{
  "crop_scale_min": 1,
  "norm": "batchnorm",
  "stem": "single",
  "eps": 1e-06,
  "steps": 34900
}
Rows from block 3 of a small image classifier, named by matrix and row number. Each number is 128 + 24 x the weight over its row's rms, rounded and kept within 0 to 255. All counts start at 0. Numbers have three digits each.
After each channel's rows are labels from the 100 images, of 14848, where the channel reaches its highest value: "patch colour" is the nearest of a few named colours to the mean colour under the peak. Only what is clearly more common there than usual is listed. The data: rendered landscapes of hills, water and sky.
# conv: 3x3 conv, stride 2 (model.blocks.3.conv.weight, 96x64x3x3, each kernel summed), inputs 0-63

conv.29:100104170145107118120154100110134132139154111061142139114110136140107112123137084124117127079112094118091104090144120132149123126110158139111135144117123108088097156117125124055096139118119156
patch colour: brown

conv.69:111159117150154142113130141128129142165183161106130160146186144140135172132223133142150144155140127143127151110153116129116159110090143115107106130113149138127156141141151146111149137124124131
patch colour: brown

conv.24:109138141095139143122142109110108121127146171141107136138104147146135175105178126113133061127134126131146127159110180115090123102182145107110151121161104132101110131118139118116154137072099127
patch colour: white; pink

conv.67:114101160143074064119128107120192137090126099107105108065151128135127106152084118150093143126150089131126144110136136121127117159108107124126138139161114136120118163126141142117133150109104130
patch colour: brown

conv.85:157084140128077088113060103148104140131135136113123129086127115082123129149131135117137133109113120091171152130128123153133145116110148093142104149117154115090131131074103104149146109124134165
patch colour: red

conv.59:138126124075069104137150163056071117129077165098144131111135130139148145112150127144142138120141104127147123151129120104111114130145125119135139063126142107109161104131134149109131126104145131
patch colour: black

conv.5:112106158150115127121157114177072125137163165115156103121144156107122102064169134134176117113096130136129114126138140142132158104130117124106092163109101155138116126134105162164141108120106111
patch colour: brown; red

conv.23:147189140155127138101119156133137093163154131123130120156149161144137156112141110147127125154127100152142166100152128128133160128126147095122166113143109105135185153090137182120137110102167157
patch colour: black

conv.17:117106108121115136114152094157133124128123085124116110141129138136135050146079114131103093162158134102149115092104116177131147152162086136122156149139145134137116164125140135099101138120090156
patch colour: brown

conv.30:135150131129022040124103127162149130154131111115141117049145143128128140126112118123116149141114110142135152132114132134131124140128107124132135124134138113127092146141122122129136109120147126
patch colour: brown

conv.6:098089097110147125152123087087131103115139131070118121143129082142115117147135098137110118105116128098118124108156130071125114154115130143090152110155086086113134139106122128133146153117072104
patch colour: brown

conv.71:088147126125105062148124123119102156142116133142101139069123169107126141074128121126121148097136143135139090127133121084143135138158125142134089119122084125111122125152115146149150135126060114
patch colour: black

conv.40:094118163161142152136091140113123139100130136137132162135107166085121160110139090097130071126134128152161125127123137087102137085127118100135168123169126142107110100106123088098152106162145126
patch colour: white

conv.91:128157139119125127136142244124112134133101139153119119122122133127121128132137106145119140111128119245137134085139129129141111124116135129124132132145135117141149122105124143143130131119124127
patch colour: black

conv.13:118163131149121104128112134118093106112112119126134108100125134117133142127129122144119067159089095122139111119142106109057148124093170112118140144121161087063144116117138160093148141117127095
patch colour: black

conv.9:126091113127146137121170053096144138103134104099143146136139121173129135148154120158121104138139147090147106153115123128126122133168141143114167151061122100131142162126095143095107140133100136
patch colour: brown

conv.49:044157126151146123114145132167113143124125120159126146124098137124126163113145127122140090134114129144111076170130137125061146099136148125141145165117153141101104154131139106136107123148117086
patch colour: brown; purple

conv.64:154132125137148098115098134133145131104149171150122110097085134117121083128106107128128077122107102121138080083114100130074149147102142116133105143092117132136110110072090155110137121121123097
patch colour: black

conv.15:099123123149144143125156120136092118140122131135150117144119148138119137098147127135127086119086115133132065158161135132051143099145136141112112158124099121049097129125148115120144150106124096
patch colour: black

conv.38:110139137151141139116121147119137133135136141107134146149123122173141140117155150148090137092153088127136142115122126087129098133132096099091118144090081087115187121135108182086136134100097089
patch colour: black

conv.84:144105135101056044124142136127130118100083136097111118048107119137140135128130130132125155127155131120160122123140105137122138125091131127161116124093122131117157086113125130122149131140115127
patch colour: black

conv.41:125167091138108131115087092147084136154095092081142118135129127138141126142147089128112118147121134120077135129096151120096090131111097146106133115162101118140107131123131102114061127131155089
patch colour: brown

conv.2:091110092148102116055113139104163120121161102097124118119138139104115140100149135133151140097140137139155136099130166124156106107111154148101155126182140164149091147116119134138176150127116150
patch colour: brown; orange

conv.89:165098122122140123076130112132138115141143133134134108126134125136123151137122158136116107081110094103173092120124119138097140145090089099113067123107123132095121157115122139185108109117065134
patch colour: black

conv.55:141093153117135149128125078130162129129120137130118130143117107124115178129148159106183134095156119080157135098128140170154104100107173139104072121118133140128144123101134137180102112113117116
patch colour: brown

conv.48:139115100094161138134116140072129124048107097078106089155111118146143130133137154126129129102139121133159114111130135147152094141138101132135140082114175123117142118134141139142159114133076138
patch colour: brown

conv.61:121125095101121142128148150101079120140110089119120111137110156125111094147135087112143151136136143152121089119144103185164088131151119163120092103114161136134102103156155084121115154117086114
patch colour: black

conv.79:142139112108128122118149116060171136133113134117123090120146154185134131138146128150116152134154115118126123122152175128145090147089141197112118119143133154125172142133154148134124155080123101
patch colour: brown

conv.37:143134104134111113133102082094142133147090152158129149122090131112127120139119118140143124141143149073176065143107108170126089134133143123113138086116133154147142060130124118130101127138125093
patch colour: grey

conv.77:130092103166159131101138134080095154120143113088141155140108115135169136134181114134142132132137115151146147133098097127141127129135131116167186132100101139108103101126109099119114116151141195
patch colour: brown

conv.34:117087159137075124109105137174069132132098127103135111137133143112122143121143126106136127145086121159138149116071140137129101129124122139106112143163132109137074167118094136147119143126116066
patch colour: brown

conv.31:139128138107058041126122145156157134114139088094090124057141144117135113105111105121109159124122121158119142124126104145142133126145102137161146153109157135124101116132139113142137107127127130
patch colour: black; brown

conv.86:133181121123067081133126150119126136153130092132108138095143179142089132090121087124092164139113158160096111131146126107153125145159095161112111126146128128121122149180134153139114130127127126
patch colour: black

conv.74:128131105147103117123104143087138118176107152121135166120101118085163140129144096157136092140129127120198095106121122175114095100183151125107115110128123133143118077126118122122092130118117123
patch colour: pink

conv.18:110126080103143146097165135076091095135106126083137125139132118186165147129172121144148136107116128137103113124127091104137064139125142132134132083089148123115150132141110127121135143095123115
patch colour: black

conv.32:140116143107068092113135124145150102138156143103124118090143138146126147129154135108134139145124100134143153098155154122124139103095149133098076153122135126134144165117169150132086101102140053
patch colour: brown; orange

conv.80:117133102144126134107092129107111124171093114124134140129073130093122126129121089134135108112070131142144152097150123155089091092164147131116068103142136109118101108082139112125127152115098144
patch colour: orange; pink

conv.58:076117121135091091122131153132097130125143126145092147099127128101147105105125092138135143112138142165112112150102103160173135111159117104159173147121166130186106108139110126164156101148104141
patch colour: black; brown

conv.83:118113142133138069138143118117163141134088148140117127060095097123106139156101129117120141091139136135130104144132070121125096118094156148120080142113146102129100118115107086115120134144103084
patch colour: brown

conv.36:111101128133134133098105091112126121135161170128112121133135074093105090158118119107119119106100138082106140081130092146126113140069142081115097119122175102112099127102125107148133119135116112
patch colour: brown

conv.63:075153127108142127148152143127196121087148138149098105134094127088122093100118123111134134133142131169111123122115125140115118100124157129124178113141133127167092153141147083149153146110146082
patch colour: brown

conv.7:102126117140189129129132160104109140148161191143098144123114130110147147144167130118133151122167114170164135093114076128116130126090117151114173097121121138123139149141149114113101138150128172
patch colour: brown

conv.62:125138129124187130133154129126144122155105119166113123171131107146135135121164141118186129133124177136106109153128069157115122097089160140099141107092122129131142110143114078112151136123149087
patch colour: brown

conv.25:136121093086077080125129156108131124121083142097123119099124090119160153115139120150121146120138125121151125143118071157114117134136126103169128125086109119115169056141112155114140115140126129
patch colour: black

conv.87:125133167119073089108130076110170132142132110162120116065113137126130125095106134128134127095109111090124111114164180137120135107096113121123082109116137128102118166120125150147139098115120156
patch colour: orange

conv.3:136111124092156120141115115114153121104133107105134157109171140126136132095120128128144214131101127112137202146148124090174116125133145139159145117133146173149153141155114160130123134152111130
patch colour: brown

conv.50:128111128101104111118116084134142124124068126113123152088091135112127176118149111134145158152108119089134158142134129082110091116125148115147134127104129153139106134134112111132034145138120136
patch colour: white

conv.76:132122102099135125131106139096123105141124162101126093126096102108129121145203106125139098142148110124125123115177108135120132104074129147096136118083154121131151145084148161148167093100132120
patch colour: brown

conv.16:120122125128133126177106140114166129162167136082126175124150135098076091095182145147151119142140123136112113118140120133151131107142123070111165128119128113169160093139120161150110116129130144
patch colour: brown

conv.90:123141110158159142115110106092101121123145121125133087158105099121133113142097097151094098176114095133103094087145112067141117135092117122120140141107109105106105118158173152124138148136109091
patch colour: brown

conv.19:074128101150127135109157099136078134105096124133125116141078141155151127144148105158136084145129111101171091140125148127083140133133138129154123148074144129070111104120132100111125149117122104
patch colour: brown

conv.51:116126116171109122131136124110126126128116144075151154122146074140167120132112090143110100089092075095102119097115124120095116128125132067124129134151121081101147134079140150125116119107122118
patch colour: black

conv.72:142107158127094115101099128141170135114149125100118119083149161090113091124108133120133137132139082135149164055124153080126140116122112101132145142129139120083095144111134132150132115116173155
patch colour: brown

conv.39:114144102148132135143114137132147109123157069082139163115129110114115116121157094152176150082114131109092088110119145149147129121124151074119133149124127127157146078123103166099136123121087111
patch colour: black

conv.33:100124130146139143112116127129106146146082141116136142148075106123133137139152072113132123109076134130148138110130108156084108062150158137142107127115133103089105122080130073107142119130132147
patch colour: pink

conv.75:140145121134160136144114137103142114118132160134143148130112125130080173110140127118124129136110066121107140067154131055132119094084131103096155139128088117099110099117133142146133127110153098
patch colour: brown

conv.92:131116129124099102133101115161093140161070130113143122084066098080098134146125142113136131101106119130131158127143126144124122102120142113143068152138139113138089121059123120129115143130112136
patch colour: orange

conv.93:119119147089170141128131114137135140100159145134123166142201147150115168143174157144144157135102113121174174143142126143163145120124155120108158147104158147135155154131127177134130131131116144
patch colour: red; brown

conv.46:126089130126112108106171065135145140157131157134157110097138097122104157158166125132151131090135127070150153135110109167138137139111165118105142142106109111143088157114110136141157131095103143
patch colour: red